{"encoder_bias": "all", "decoder_layers": 6, "decoder_qk_norm": false, "optimizer": "soap", "epochs": 36.0}
Rows from block 2 of the text decoder of a small image captioner, named by matrix and row number. Rows with one number belong to one neuron. Each number is 500 + 40 x the weight over its row's rms, rounded and kept within 0 to 999. All counts start at 0. Numbers have three digits each.
After each neuron's rows are labels from the 100 texts, of 14848, where the neuron reaches its largest size: "tokens" is the input token at the peak. Only what is clearly more common there than usual is listed. The data: rendered solids tumbling over patterned floors. In brackets: how many of the 100, against the usual share in percent.
# gate: MLP gate (decoder.blocks.2.mlp.gate.weight, 336x128), inputs 0-127
# fc1: MLP up (decoder.blocks.2.mlp.fc1.weight, 336x128), inputs 0-127
# fc2: MLP down (decoder.blocks.2.mlp.fc2.weight, 128x336, transposed), outputs 0-127

gate.242:532512526530550479439412521499526498497515429441536543483534509510542588494500487506496488524533532507511518489392523540442566450524491515501489500509585441554491484583536509553487457511477492516481509518514510467522495541532521482512444521481437492460561504493472469533476515515531559538546450521506496560469593458496563491538431532576404535449578493426572487512549443509514483547541
fc1.242:433488521472570523474516456423457499439484474445492485573497527438474491560502438576530476471540410545482432490417527448505501492483493548427582520520484515482511524477457587498516455483516561427448479506428507520422444475499480435510500455543545454486504488542510502481559521585500541544478516528503555489499504501436531501444531520492501515568474458521541498500459521481545567529485
fc2.242:512585537551543555484494536478536469460621507550425511546544527474539481499447506513396532451482592436538453522527516547522479461506542431471480472484555533500514532488577506499481418456496520464471506430528433548472569538464481447549437482515473550514457533484465511482504510530531495585552506444473458505494496546543450529540516516517516490513492493490544509490526486506450497413481
tokens: "orange" (15 vs 1.5); "brown" (13 vs 1.5); "grey" (12 vs 1.5); "black" (10 vs 1.5)

gate.57:420479519501512478567451547503542479417594472465528487448462504533524474589490480471420451457512449459501540490460540490506467497498447450478448463521554522482512503530516462430459511492579548472548494437563437459529498522586547559574514526533450434462524524523500488514504518470508450455504477478534499525539520555423490562454448481526544464491517464533500412492518546454503531483478
fc1.57:558499481529503480510538490524454486504428438461513511497565489496439504425522534485464553526510512512534522456464548450364473498524509455545479498466445533543560461505470445556455494513507403533499482522475554560537492488502471421573481546511499506476563531411550496488518552508533470526476508509512506398525471490495414566469461515498473435423511531486449476487460526471445462507476
fc2.57:497399526478462450442601472481573489564484514554486450517532490493515497471480559483480462438392460516553451553469474477452484493510503456425513513521571423510507572511467492493511529494495521496475475485521494465542567551401494484449540475510507455462567510437512555494512536549481514453528512516512495449514518465454424510539512496501519518488539433530573435531532431553518525502535
tokens: "a" (35 vs 17.4); "blotchy" (21 vs 1.2); "brown" (7 vs 1.5); "pink" (7 vs 1.5)

gate.35:466525488536553519502487487508471522513492503531532502484454507499435496532588422509380474553555510503439536519543504508447523480511598542450513479499462476532532393494458527463503447545534501511413554539512501500459478540534542453432404481499526547517493509527537522503476437590499497455496558456509517481518485507474581506488527559548562538482527571469521488537543437510510498494437
fc1.35:524478491501439486437527482447585531479464502476505470522470490486426509448433474512455496430528545469431478472607549487451508498473501541500482444476502503540479458466466463555465491435515449492546494504552465488542498486513482542484471437450520558491485510468566541557512550506412507467579528561485557550544485591439428534519501444512494513445510550578511491484499470526518511423533
fc2.35:486549466514532471511541471506538415471523502499524548518541441506472470552458488472582542532557466511493493534480547477510487494523555537526487559510436504525517459439522511502473481493460502485505531524432524444495483510453478488517468542464484520454558461492480473480489498530514555511395503366466534437460467431512486469468509475418536609406482516506521589493503508507585517503578
tokens: "orange" (14 vs 1.5); "green" (13 vs 1.4); "brown" (12 vs 1.5); "pink" (12 vs 1.5)

gate.314:499462572491611536506488550461545514478485464491538531448528445464522555490568531556488538491527523475568463560526560463444465525499466475524482468484531473527445450556553497438481477578544483543527522479515536506527508460510507517486480520460490546578572556446532546466450495514519525471557542521436460510571582486507484475539420479546470547487595448503496527504527558496508455462541
fc1.314:552489480525492479527468494525549538505511461515540524554435448503471512492481530515492577497512504474507434513489508539395538563527402490507624575543548556506532495498496488485458472454483521509499532466466535578460423488499562460532532379444451503520554443504527549538534464563465499555526543461471491444498575520514470505566482519457460457502476537526475492535446527507511500507469
fc2.314:508528509433519426534479513418478482489475490523533418508485551547537450448522481514485496468468544557498499501500523465475489473474485497514426548561517450521473505563496478460498540515532381480451509535500450485542430564512516487461499541542472462489500486487513509517620572486475558440470468509458465468489442510419458588526479478428489489437467461389487474502529537503522501516551
tokens: "white" (18 vs 1.5); "blue" (17 vs 1.5); "black" (16 vs 1.5); "pink" (9 vs 1.5)

gate.304:478495520494604519467514558512501487547443452548474501538490488541476561480552564513532468428474488520553511485588523534490460465517507516438517490478515533494505568431448431532427568593553513483538482459536547513562511603527482505468555486542531484525492443470465440479473482516482508528616451511498537452446526488503491545469488509494499443480584518453451508487462508476483499559515
fc1.304:468485488453495513481502485539505451443502505484503503492526486425487533461496452473578484547388437508485440469538500478550499506467532502532387438475517554496487436560515497500490549465442474463483501421450478522580510522469478447498547525469483428586536483524570502429547478521438471474554479530540556436441499474436511508451456517516501460528477530481422511530533497504491489587521
fc2.304:521473431497520547492505491505476458515476499486472500434596457446491541530458530451412494523483522551510504575463507505496527511496484475447491459416483419488458400403576543474501566540468488422483481474467492537446444438562450496558445474508509483482491498425473530529516515537475484483456483596440520512532526485508533489543494512489461553588518475461539483490539539506467560506506
tokens: "a" (37 vs 17.4); "hexagonal" (33 vs 0.8); "striped" (7 vs 1.2)

gate.38:572516488453499489537497627447449484522470553480445535513483523430525487526435512478482552469530549528520573456497562472481536491472406498458576540557459445477534544464462518516508517513464534531515539449505487550544516525507451577480492493416503519578464518572520495531513553556513485605494540498498542506581502498498453469519584503506507442457530537472488518483531559469490503498506
fc1.38:552497497486537466489430496460560546498499503528507499497484425486527540423424549512433553521530507480513474591525474504488455524457547419529549531433511522462428456453523559505490471514535517565579531537524502467472462493528520552506567524541440488464461532525532550506479545527469505543498488541478476473483461554437585455511518558429522475569496449511485493473420606518506498493480
fc2.38:505610513547527461572600494470417441468569474493469475519503508528539483527478449532508506521454491581547443474488504479499523489486443529471436514439502384617577527461539511538469533502527475545492582498463502493503489526464454521489497489492561515509460512522518486502496504513520491511466557485483555470521462466516487582492446466542463543418477487551470462532490519451446524555519
tokens: "a" (38 vs 17.4); "wedge" (12 vs 0.7); "cone" (11 vs 0.7)

gate.195:537521548475543514496549481515503434450437484509501515415504528558550488473454591415521539450547469474458516559482561481519492496577471514544526437481512518516514561468523535451437508506467537490502481485541566484468549516470590484528451531445467543542526535527495501490495473430455498574530543573529497508476513540492526476507510548487503487572590554449476508522440552461582521488561
fc1.195:491529473488453584529411514439450530492473441528537512534400553475480535491529420526479473465514523497454388470506497542507497530482537542429523509501548492467452506501464444527541512451500515518524505485429522509495529517563522460474472548434367457487519503523471544423526483500492423489492492497540426506484506462503519475538507431499509512533500544535501390466540516464542520549527
fc2.195:445509525473391512496464488478513539526444497524515434509454576484533427593556452478491448523447381466516467530494472507470468498497500447538434503461454541427510570509518445525450467494483469531494477530490442504487475470527512465438476435492500492503528532491575441472477534562435540470527507477479558515486551520483477484430520482459527562436465508454496478467527549514432552515554
tokens: "white" (37 vs 1.5); "grey" (7 vs 1.5)

gate.84:562541540533471467459439583518444481444497479485511518493547427476485487556548435455494587516563479544577510462444573500521542543534505528520395403479524442478494493516505501468460463509497543453549513566493445526490502468488473480550523463520471542480491503485515496578493597474468528457561496471482518422534535442501561520485516462543472496497512439458540473473564516495474511456467
fc1.84:541485454506539517444415529481510522472514437434486513436544514516507521500509466450495549504532557522548563482488504535473513492500471527396481580469494510467515456529491467562464510467425498524572550569534487467429458463530529484466543537510461528430468482508417503491455492547488485491468481447536533573511453505536586502544473474544539486530548475473524449446468410513507436587521
fc2.84:462565556525449495479531490522409512519451554451419507472535533501518452467488497486536477525448531455508495537477442503562503492545456505574562491519448563507498503488455500647518513504560491563513555477511461491565492428543546512503557497500500470519459528441509471476513627584466528507474530515512475448516562517470519494524559502486488500501518520487452533474598518533505465534518
tokens: "orange" (9 vs 1.5); "teal" (8 vs 1.5); "pink" (7 vs 1.5)

gate.275:501521532480489463422440527494512543562466445524537548497513528472522494469460554475506464488519472535498490500474499449497437484453526492446478506445516473507512492413445502491565511483461480458477501423499475561513453462545460504395512440452499540503515476548593495495575600506511511481555576459497476471442503503507437459520568489616516505477547461529580502506422465550508497487523
fc1.275:482540499589573519476482488529489546478500476464513496532528492479440416531465558496576539502578437444529535504439442460553480484535559508481462491494546492509501479480418518459519468519508510521420545428583499527504488517503590478487491543456464545542525572533559467451468605539461441515526564446488517570529514523544508519527494500457418497473532545479478484542481518460497521529502
fc2.275:422532502493508490480481498440555452454432462542488591501490493546467507545548454490490467511488528497516569518554526542555483430440450542512515497514538511503547526478486515575472505496539603527508518526482527519482442514493516536497479457564471543491524518530478490500538525561523498498442478517480536453512586498520530437519494547460530402524472484520470492502573409508455399455613
tokens: "white" (36 vs 1.5); "pink" (14 vs 1.5); "green" (8 vs 1.4); "orange" (8 vs 1.5)

gate.74:556529499537532527490516554491562474561467471461469541536558506440477540407457561465531553572512532454465498501490546542445487372553552457465457501499485542513475541496514521511526477408456481497511485541506493450522525539552500533536392541517555523563443539539583451487431475502469447499546526551511492529512538474466498552535486458508521474474479568524491430492516471517532506502476
fc1.74:444524494549476561492486529503496509417496525542479539479604553508538532456452493448474511513537505495451462438464551548537430482555427554551498460495417473467492499490445514566467493490534512534505552508388528462522566489521489529536509446577588433480533478541442490488518499482577453508494497490507400527535556495465526444520529499489479518514505520496520508518451473504531507528591
fc2.74:448542448410522462451521422523542547493509559522532479486433459513523454513551548478515449486527530495507536563413487548425471574507514466560566552518547463475481576486524481518445474489497467454503461519433507497442540493590501488506480532499489511465494547578562471517474507550558543447584449520470512520505519503468527515483475497488465500516446555504532471535548614452494530494510
tokens: "<end>" (23 vs 7.2); "block" (11 vs 0.8); "bar" (8 vs 0.8); "dotted" (7 vs 1.3)

gate.196:438517540440474530506532523559482444533499460563535569534549496420463494537459428473488543604534465488488517500498521446584562448584593606503468504502507468504494502537496473482495533487489564565511514518456499526502475536463482485538532511440503492436525516504473500531505492525531516506554479539514526530515479512562574491500541408607526490500517503561562444543470457496495466515511
fc1.196:500550445460513503472513537506539441519430503468477511554464571578517514447426497500490483482462553498504535460475544529541482526461556517535469516466501470528482517381538485507487530492432447486434536530558616551452453483479470526500508440461562566491518480473479461480475529509427574481515505566509493514492458513459430457541539568487477524503482555444475459492538569511542534440468
fc2.196:561502490465458461547514595521501484509508569563580542533472474458541490483541570465502468535515511511512535533449515507441503552418504503525507433541455498438548507542500534451479496485447558469537550497481438493503479553554474490466561523466549408480499457555457492534477477530511469440535411465467463533479537559532509472459510508510531424478409454483521552507480473460407533497489
tokens: "<end>" (43 vs 7.2); "teal" (11 vs 1.5); "brown" (8 vs 1.5)

gate.191:437538498496466486480510499476584507468423483561533507510493462433564499562529512521519509506569475499440468502485487533496460520468491521498525486451501427535507459537441457484537444513485453489470454545482495577526452454553536509472494516511512557423504558532504463521583428465470440488445562530474509583552497498549471460557584550529559497485604519537509478488444516493548436474461
fc1.191:510479501459451536517398566580513537462498514573470527511491499442544563574570507507463518495468438565521532465493484524506460533546436450534522492557483477584523466533501495564448545516509478502472551530450547478537467446517563512589508501534533501516423527523453563451562523489485467473508422483491509475488522535520478538514458505480398486489480515467464458484441544515550428477515
fc2.191:459422505561516489593499507488511444540451485546510547507573551578463542492453531455425487506495534555460448401512427515495525553504531475527496506467493511505439460530479489530423481495549487503546485449519523530533499551494521480457492541563474511504508549512415426558488454507449516462530520507490510499572470493539550451547494499526556478492429503499536561514533479484520560397436
tokens: "white" (30 vs 1.5); "grey" (12 vs 1.5); "blue" (10 vs 1.5); "teal" (10 vs 1.5)

gate.152:553498456537555510450524445478483509508497487520431612473462557498448449472491508493569402520542567505479568577509510442495543451518547553484471470468485412538482442491489499535532493494559509500456498541497530477546521518532489473522480499534527517507390495502563526478513527457530477521463475460466492479503466585514595565540484561518474545531524489543571489524452414471520513503480
fc1.152:488528403609410430533488517492571493554494483523458510507469474497560440505493461492496525545443566520466534449512515410511416467540480510552450516490452541541476501431490503434488517477560488480505506430479546478585565514484470456461478498493514523544451544427547475510536497514524485488493536467477497471511484506547581506490525533423518441506540472491475450519489466491563452454439
fc2.152:462533516542536526497463461486438464453610486426505497484489494493450444523589464459533468535528451473522563568494534556482543574512504487475469483514555474428519491583460463553499500464517480530437459509538474566552451506458482512518404500520599501488515495509571500498457563501480495532553473539520518428515460505551515541544501528468433538466560487507522508470465539478486536548433
tokens: "a" (39 vs 17.4); "cube" (16 vs 1.5); "red" (9 vs 1.5)

gate.104:509513478524521531499489523405514488497487446549505543421432488515489510557482472465506470479477473486489491471481578469477482442561487468562493603577468505514497556499472447447554514583539471562500538442487548408429493536557494519565527519470502458464498534533537499587467506516491540446514540404560485500476514511493504522429525520580480521476484447479544505492548488560518433511478
fc1.104:484504536590466469397493557546502502516520468530520500429512481464488501490423480532540527427460498496493536549442482539547419494508485460439456389515452488485422431535431512513485462472546444541526492508503473473556532446527473493516506438541457483538527494511475540496426477526473524528443453473478488550461510553545448517466498513547575515454457485542459502451528565495516551482431
fc2.104:488474497448477556546477500487542578452523493538459473495539446474505533563454465492469488572512496525489502484499498469512388462417536471486570483502526544471403473596504499461496429483454479487530558527505485543478472489509488554514512501469560500448442598508507515520473586460431537535474467418539548449491510481491510489475488463501476581466521497520477487472502435597491433499520
tokens: "a" (67 vs 17.4)

gate.329:468490549552504445548587519507471546529578450483500540474437541510464467523517504486426519459514454500452436512533502493522510537548523463475497406428507463502483524495538502517490464536425481545489560484543483521510484459464515440406535473562487457453531583478514503533513548464487441492554495505540513407547529519504585417560495533445491497461525455476533456509518535555557514505562
fc1.329:456526510475531484508507454505458527459497563579436370513523433472466457487486480476489446492456472499511519485437519516491514473504457505509523529480559526502551520465482501466463492530419577492508479511437436507534461501478521604527500514511443557458492497482526420525483457517453526535551466515440476545450540568436485537388420498499526440552441520560523491474508471506437489520482
fc2.329:486563419481459482477504544475485495496557393523535493484467541506539471543516462522470453513527425507552524512463538493560460524570489514527493518520414510472496571512550560539508466453465508508559521552517501574459537472536566509577465499560529566479527520446539465464489562511448473415493481553518535552436491507494559429515524573479509502453483555492519431463489483491533511466574
tokens: "to" (63 vs 0.9)

gate.158:492545566536502542450558560456438553465500517484511561474484481575492474498570530494515449499421453407517549490588551456503533495537506547496498578492544420499526465518523523490479531423562434508481486481534435437497462460460477534505552576485534529497533518499524533506541551585504464533459482460537463509497491472522592435510508419536458483543500485556530496504509472514460503465490
fc1.158:514457481501489482445494534491515551489466504506460453495509431479489448488515481491525538436522439451554448463521538529481503493450572498457561476440471499556525486453538480535551496482499451483505492347502500501528496524479520464534498577551507488499551479495523520541477474463521505514559488525525459533479553562474475370396502434550436559547546440519552538519514552511467553501531
fc2.158:489466526531488496400479465566474497509529471512512467565523598425534508444485518480506542536515512514465469514460485450505474527493508503515529501517456501488540582513467467520499484538469530492541503567408575455513492467560544383471533438544483565481469504514514448502435508500534528465466517531535544436507527511451512581494542531507576497496444465462561465552495522523590577534540
tokens: "to" (17 vs 0.9); "blotchy" (12 vs 1.2); "teal" (9 vs 1.5)

gate.213:520530525503473468434518527488470492458464457578458561396424507465514443543412534506548405476458517492458484567476533519496494507535562515434465438452459476513554516602510458452445502542480523520537507484476508490542510508533480510485488430467468545440477500560482507552519486510522442510543506511493413535537453434492519448484518500572509456464489469505568529467424536521518460529480
fc1.213:505510558529496480518491504515510508535506504453553535548450488525483453515567467550547513511545481493479506501420473579520512503547586513477528534569527417496570583507549486487521522472510542493566547541485470482519469492476523493457510415540472456465526498513546486562556556613405539474493482584498519488468517462517473530447464504423522514458524480516516488559492571446516471597504
fc2.213:460408434498510493447449520509494459459487478534571471518491460519507487469486459497553409515461488498517519437495558524513472564463498533516507508415508528482535560458552582455502441546496483513569482484515524450463487535566483503491561494566467514549457507521477599481513538455446505477551382496454512573518495550506526446516527475448546496571466509497483448481502499466531484557574
tokens: "to" (30 vs 0.9); "cylinder" (26 vs 0.8); "cube" (15 vs 1.5); "ball" (8 vs 0.7)

gate.4:532496559477502506515517502485515459486552534478516455529497532601516553502552491483528435452544521506594563489510528519513537561513471491482491452542514519553601505513580571450476566508445550567501540473482507464521453490568529407460475434510548522501463480499533539483522577502491492562498517501453552546543506470576478480472524465475498511525397537608514492497484490537508490551507
fc1.4:554539571518555416488468518517445484521555550479459486509474552540526497537427459526460504552469503467488491391534518470520517487429451487508549459543545513458463485462465519474489422556573459484526501524505500464459438581531499546528499424460483504478455519482417517488495548447515508499535468478495517476558477483524557500542538527522425516483504560502480545425461501574566473559563
fc2.4:493455427484534506453507503479478531563516480480474522561524472572527471474480468534525478465479483505484518464484586503530523493491506499495605457490537513481506524563564518496496505418485584495558553541522465516550580488550563442554510532473533495553494517473524496572555569491568411485479493489469509577492563544494551494532543503453566489506491443534479457547556408517469537449457
tokens: "wedge" (23 vs 0.7); "and" (16 vs 4.5); "dome" (15 vs 0.7)

gate.182:452497528470516506455565420441468524437549556539452555469516450455513509504512448475453461512533499527536500492557512515488412494474465458474476475498496538497533528520486494474542461464483527481524561517482535440451539514436528393528439530601551485497550510527475509557514509497474482463527507559544508508467487499484462541555505578541555548494461615439445442543546546486509459492559
fc1.182:525473562547477532481539561553517558544475510503601523492505583441485550459508483444438456507508552511569519457388534562526453504459510451533450523491440515478456563516443557477497474509504521497541508493489477508462462446545411476502498519520519556447448513480514529498539569482513506531524578510481507485502546524462577485518482468564517456478446549460546455400534497530512525518506
fc2.182:513506523586489532516467474435560480453490464464496466528542555508501480561492610449621524538539466527547507467468480493536533495492560518503534482489561446519546542426491538514494494514550422461477459486454507539486495574495521499488459472590555499494536478565536542567489498470482541492506491554487543479537459571496492440538506589564507516523482577492510542502536574531524481547513
tokens: "star" (58 vs 0.8); "<end>" (28 vs 7.2)

gate.43:482512498442561487601462570474567514516440493470549505481532411537533409474508549543458509557477508459471491507528503435471436478477436467530479461506478493477565505530485415483515533516577537516516464497489472531540433444563530506535468507458433524553530541515475481484502464603449418504470549527521479485543443512558556488516471511513484517465434553457513495515525451512505471506436
fc1.43:495501423480521491509486471501576534556511515462480517502542483463538478487551477455429460511529488602517443557489519559481508564524486526490474536434500503485432574496562407485488502465472462477572528499421523538445526468506499502518527449498441555508456480500459524576473470431489473467461484536528556456456495528472501579534537568507510459507505574422487508488427479455429468512561
fc2.43:530523533509460503440475486574573577514514502544533530586507468467432537440495477502439489474459485472481433488526520477466472433480481463534408485563486487508533478526468427534513490544482494545542556516499532530526480544579578478567473480495444524501474520449541474542489467506504494529443486490555553469549580476498571492519444496496412515503518558479590424516510449499508570494513
tokens: "star" (27 vs 0.8); "purple" (11 vs 1.5); "blue" (9 vs 1.5); "pink" (8 vs 1.5)

gate.130:480589489424524482536490472492559473523487443486512503463481471498539527507528474468467597520550430496416481469530504483506522586483445482498558457514523553547424491433507447458475523445565481540416572503482461466486587555531475502570466479469535482491507523506498488451477498539548460411502569452536526510487523461498481504494493546480509525520520501594559505548516487539539572524448
fc1.130:455469503442521519458531445507549517444465568432523509553467493439571504536492458593481485537441522505524494497539516573515498578438485547545520536560516463551548494489514455570425506451450474518529477491523509493606452527461546556483482529401523467472527423517515494524532415478452483515538502489516529493500589475479474536516513542496462481509536486497511505604477521507489557516515
fc2.130:455561499465428497464482477431415564500475506451519487501485489574573525488509511490470493446577563489574497522494480479504539533563492493501489482498517473585498499542589414438429531480497512458528543469491456510494441499538524477448459513522522568520479446509505484504496561417465491444523528499435489498524472487540532495548473472552518455544487497603587568478505494557446535520514
tokens: "<end>" (28 vs 7.2); "star" (8 vs 0.8)

gate.156:510543492467469537533611482477503529501492430545568530534529487432539482472475466497417503497543547504576534486433538493508514513527491459500437534519506482526536493536556555510529484518414480551534463485551388559561434497539537521474504507454564464537486497480496511492502529444516500454507470547511519499486404532501423461517469519479508460507570494556457403568521440507488552478503
fc1.156:520476427497520556489437450479553395480523435560444497504501493551578538539486490453491548519527440539518482546445553536585512506446549533453485504530452526576553444518458440529524473491455465496525490424556538487556450508471468532476400498533521462458478496491512498514509493532519549525498497520461569550474494463480544474487603438488510496537545471473451504485472436542528514536515
fc2.156:585559476541486494519595588500466531522463507506555467499506499517536545549532486543543499430443540427495416562489531569520492534466534504538563523508519567451493466513497453451539528512515517549528562538498505541569460543489515485472508521449530513535517530571482462549445469551488499515456507451553538477497443588485564560496495422403496498457502517520469523488477536527543549497483
tokens: "orange" (15 vs 1.5); "blue" (12 vs 1.5); "purple" (9 vs 1.5); "green" (9 vs 1.4)

gate.92:511570540557513474519527506500508505535539486501527525460500454528530567433557470506551514510521563487504505494503596510564475504543577516539557489525520459491470548545504478530499441528484473524474442550491509457402564573568522484500490453533492531477608556478491513485524502456551566536542496509477486560556423537528494544588514581566479522511472541536508507509503597539537476508488
fc1.92:453462581465539553550500567530505579516456474456483488499509554493480441505527547473449487490528556568479522527517497511437472478476508495532475500472519504474448574425460505605452500440514529489493486477473473492543577519541440458481524508517526487578485591456463562554478570494446560506513473502514540513533506570521515443498536548465504477478462574547516407492501494500530516556569
fc2.92:488557490553518439447505470516435494513464496543517538536515518526534524515527487506484538456481519558516457520565465471477566547512465466504518472660541506509475549479471595505510513527465455560513502524424531438436455486480513478469457486543497428493498488468468561493546429552520456474450493398539447501486490487573475440455512516553511557519500491517471510589477461484507532438515
tokens: "<end>" (23 vs 7.2); "black" (8 vs 1.5); "grey" (7 vs 1.5)

gate.248:532509536456426481433469495522594507498521603492485514482476526504512444482478535502580454539523475559566523486495466503514491475473583490453517494446546510478575483494514461475493497431523441544521527491557505430471503524541493528423399542539500516456541579459532533458494480519562402424485510465461565546463482508441480491530445564494454474499522510455482496509505509480448496560482
fc1.248:572548459496453467445501531537494507492478531561501432532505372534435479520507532527565479621502424491475473506495418448549541548449457554459482560506515497484488511533526428487505489513526505588484507515540524473588453555520533576498419521493484451507522471447479454503495492516461459575482530502564505544550491466528490440498566529484493504548554482523485501472495507514465492498524
fc2.248:528413494444454481514543479409502507561564502472498523483454487496542517449498471438468492503451484513494516442594584536485490493518457448496523533496514512491558451525522513535567413471542480522487532472492494545518452527437471535590497549423432542469533486601501540485425439455483521500486464575525484504542470503508484544537539479491566536489555451542456518456495557510461518539514
tokens: "star" (23 vs 0.8); "and" (22 vs 4.5); "grey" (8 vs 1.5); "yellow" (7 vs 1.5)

gate.221:530523499474526499530522491540529563495588462504492540478508514525430454559499538539534458429492519518543522552495502469443458478485501487496511443467552540604528473491472454474490437537494556448489427518504432427474506469545494525486467416433499547552550533496444463518481484528518522535516473534437440472547511489533506549556529516524494525524505452440561555487469472595517458467389
fc1.221:527489494507469450472620522535509549441421483468498524442565537456498484473541495588417529512417504539443509552506471505528482573468430585483525520450483515477493529504471501542494455532552435533524495460528515454477528512535499468515429491465455472504557575520476502491483428579450539475504499570499480428510515504527512456503423511490507487559492490501487527502467526442501525586445
fc2.221:525546563541465484528462522569503549532446444493490475536478517495540592468496519481503646462453495477482518480471445489505428469567584470484480532487530584474479458548463467549466413445445536608502473532550560481517494434494497484437481494495505509547587424531473510481523430525485508457556477474510520475483480505511518535500518501496506526488487500535477519542495534524422457501488
tokens: "a" (48 vs 17.4); "<end>" (35 vs 7.2)

gate.109:478496562487507465474484513452484464476536564535458520461531547455526441498462506470465474524485532539461513565526475504497477486465450459387539532462541467448551458544557492517447522503511505406469587427543496445564511401474544566504482432486480501448488505560493510483536502545501454453501449497533521492481480453517522485530448412541504515502550564485508561448489491448450502580543
fc1.109:492485480512431544487447563554485500556486485482502483482464523466448472500463521500460507445469442421503461532507486487480526482539452533545568568589496529504534573497539503497521466479510444527581437467556476535474515522568474474481467443499459538470436580481444491443435510467478485643532588523513505495424489517493511468439493506512491460441534524550552477516542458510480489531495
fc2.109:486635553484572457573478528497497552520490504544517516525487451531502518524498506469496541476555505474549469514526509558494471574488536534536536480550467488449450525417435540534455495472446565497451459472489499500535428564541494485492477476507510462439493472462521530510518470505488438538499486419508501531504442501502462440558469473549478562586521586415541504540447510466489447482441
tokens: "white" (20 vs 1.5); "checkered" (20 vs 1.3); "chain" (13 vs 0.7); "grey" (11 vs 1.5)

gate.202:532563479485529553533510556465482486559510517460549500520476556543533502467462459568527470470481536442513441516525529553428469549515484521462483455492495417468474507509514476446498498492497511519530511519556463513475511548541470490510430557477451503515474480515461474532431529545449462467491564491530461537441483575468475473531528542495480580547600614574557409448503486542541543504547
fc1.202:600530508527527491529405486514507495533482483534483533577507506507484472413568504571529489486534482574505469463535533517474501543573508499464457523507461434480488543539514536521509539507498462531507460555530457429497472515436513458461463551517394544510459530516553427598470500529460551487457508493480505510440573610509544445545509485522505514491517545509460486488499535501516514592531
fc2.202:527531506546525471555420480504540482488508476624565499466561462509470466520485504561492490530424518518490544489550517462505502541500557427473550508493496494489505482457516519463536424480454526463549559372456497479506459422574482482404484516513458489464523478508432545456505557476525467528467434481516525472453492612499525547485519541474473478496548549510486518457513455461490512492554
tokens: "orange" (19 vs 1.5); "teal" (17 vs 1.5); "red" (14 vs 1.5); "brown" (12 vs 1.5)

gate.317:556511522558402515495576492519493526554473520472526555520440475514458488542552426445439502519511471492507506537479524529506495651581436501490457511537511508517500474499504468516526525503528551545435523453538489475497453571485563517478467474551580482509504490530465516479541498469489507468513572472419472464467479546504435421521512501500543568463508436551491461470426483518474547480446
fc1.317:466521526488564511479485505618455502486530562582473540487571525571501471555474520498565514549417492535446506496477554520415489498491489463490539487550534514533513532526502471545456519414448442480532465508497487513522461484487519530538541512456546491574468534497519464379470520529506563452430509493433484538576429520475492460499467483425511426524458507502472520488463457504484479544523
fc2.317:478555435545489477465516468468414486596569474521488521509529444510552506540483448501490453506487488430478505480538543526481467522551408504444454488505463529554491525466475474493489503494507507557494518385446567495434502414499454470563480468441514535422495534495478462521450534461453531429484517493495528477495475456532557443498528552516540494591533564504531454478485458463523534436513
tokens: "<end>" (41 vs 7.2); "green" (13 vs 1.4); "red" (9 vs 1.5); "blue" (8 vs 1.5)

gate.321:468578452501457541460531520506541515475520487525432459431465565488465494438571527437501507475484531530396536356536467558496501534537494475412512471501550479535548450553501539524555545487519464498584436568531447522503507507492513524497479482484412488512511460538522457553503464536535498466519467515496479466495500452512438476513532533424427530506471484507477551553483497471502502486560
fc1.321:595524430528561615523470485475560464519521390532507555510561507421528516512533483485509484508544401577504514476535569496509503482504520542487500486494563514492515517491487564486492523530509468501510564551552550493478481473572494482535505467469527454509466520534518451439493482499464442544535484555564500464490470539520534520532486612410515544514459528492536504473519549460478463435510
fc2.321:492481513477430508468485513479477555536473465489518499567503478503518520553479493543486435500437555501575540559459436426517507498511436472528509515454489530513490530484523511537475514513461449453548430446461475563498556493462539580488471539457454492553460458516505469438555553495448577508469595582493506534419404557527540525500488493509467478459464522480485461502536553412520480442479
tokens: "star" (27 vs 0.8); "brown" (7 vs 1.5)

gate.179:488534477525432527455524503528537453558469513464486544546491537553486461459525490458515428545473524518457472427446592425501474438500552435509561473528522536534444519541467591476547460538471593539448509492536522486526530492560526514512537504387446488478411498503508451470606468488496501476493566517556488525489529499522498456493467531508520451445477464572481455496472487519494477487501
fc1.179:491588470482485480402500485491542398487416439500530499562500492577485480521512518531518419568474536493479489425452538453483460459480514505470489579436566467482552549591495503486572471559522505486521520554566495526460520507534499478548481490464555568477454500481516482510575519547489480475508556516496508525513496475577474493505505517469547459482468467526445457490424481434540496522440
fc2.179:468453505549554520524468440475552517481422479500487540496515517519464522490478483527512506502483537561463483495540484457488517490404483459562531538485471498498503562444448512423535485461540373530503509481559512490516434510482520488504476519500508520482519547423581452463507545418559513498517485545477465478497453467561502594504501513518496605568427506447425443481546519427525497505540
tokens: "orange" (28 vs 1.5); "yellow" (26 vs 1.5); "teal" (9 vs 1.5)

gate.85:497514579472491498488554535468536457485451535548402509458514593431534539472515532499499456434512539469490445480492479497517503567508462535497440442492483535573511482438487435405455434510566443498521498491521545568500470459455524549459510503508457545523486457460517439438473532461468447592478460494520535468482518442507503523462445477497553538521483536501458533535498515475610490484522
fc1.85:582484460524507476504492460536490525490533431514467507499407528450422494515532448557550482493497503490537474541471451511503488511573551531572492506582414570508417483530447473568520567505456441452593527481510514501587394525512479494457525544465498517510491560538526491425525476531487469474499529551481486480528467500489509525440501479513501549471524535503492514535470525567445528566551
fc2.85:514544549540518467469469518477552499472491494463550476520518431539471453491502507416492470425513545539522445443517500502460454535590537476527507493515487440487463533500471503510481514423505640512440536505487521564544435520504474424559524441531534483507516517544489523551533505463571428480504491494468505531464489531595433498519484435495537517552517499523510487474563494489442597446542
tokens: "star" (94 vs 0.8)

gate.15:453494561582566496505496462511466525454485596485599516451499523549560505539535468496532465540506524555506533510511532556517528481549539535477572503525464494582494533548499499510466504471479461528439524499485498458531419543527541546476551452498513491435493490517484456491523441411504504507537461489475575490569612550511526542507475556542478477501528487557466400525457463470452540513516
fc1.15:520511470422458546496497555495472482542518530463533521532523564500503533539506492534494429461496432480566493537464540530527487523448507599533467485531520515454425491571479525523521529507554549470457492519475554457494479517484496516451447458581614541542488530511508534436513518522527486578463532510467521492454586444549560510520511503519518558509497480447582494439480495494406572522555
fc2.15:544530451477542481469532480479444464557479502509472446543463560527568565441468517543447511529507479549475536536496484513532457537533531440484482479488498560505510497506520572505505493487544461517472396569489503412395505544475469426584506551495528498572450492483445485506423425493499456504528542543456450520572481494497472462450552540547542452466492524484516512530570500566499495455509
tokens: "<end>" (65 vs 7.2); "white" (12 vs 1.5)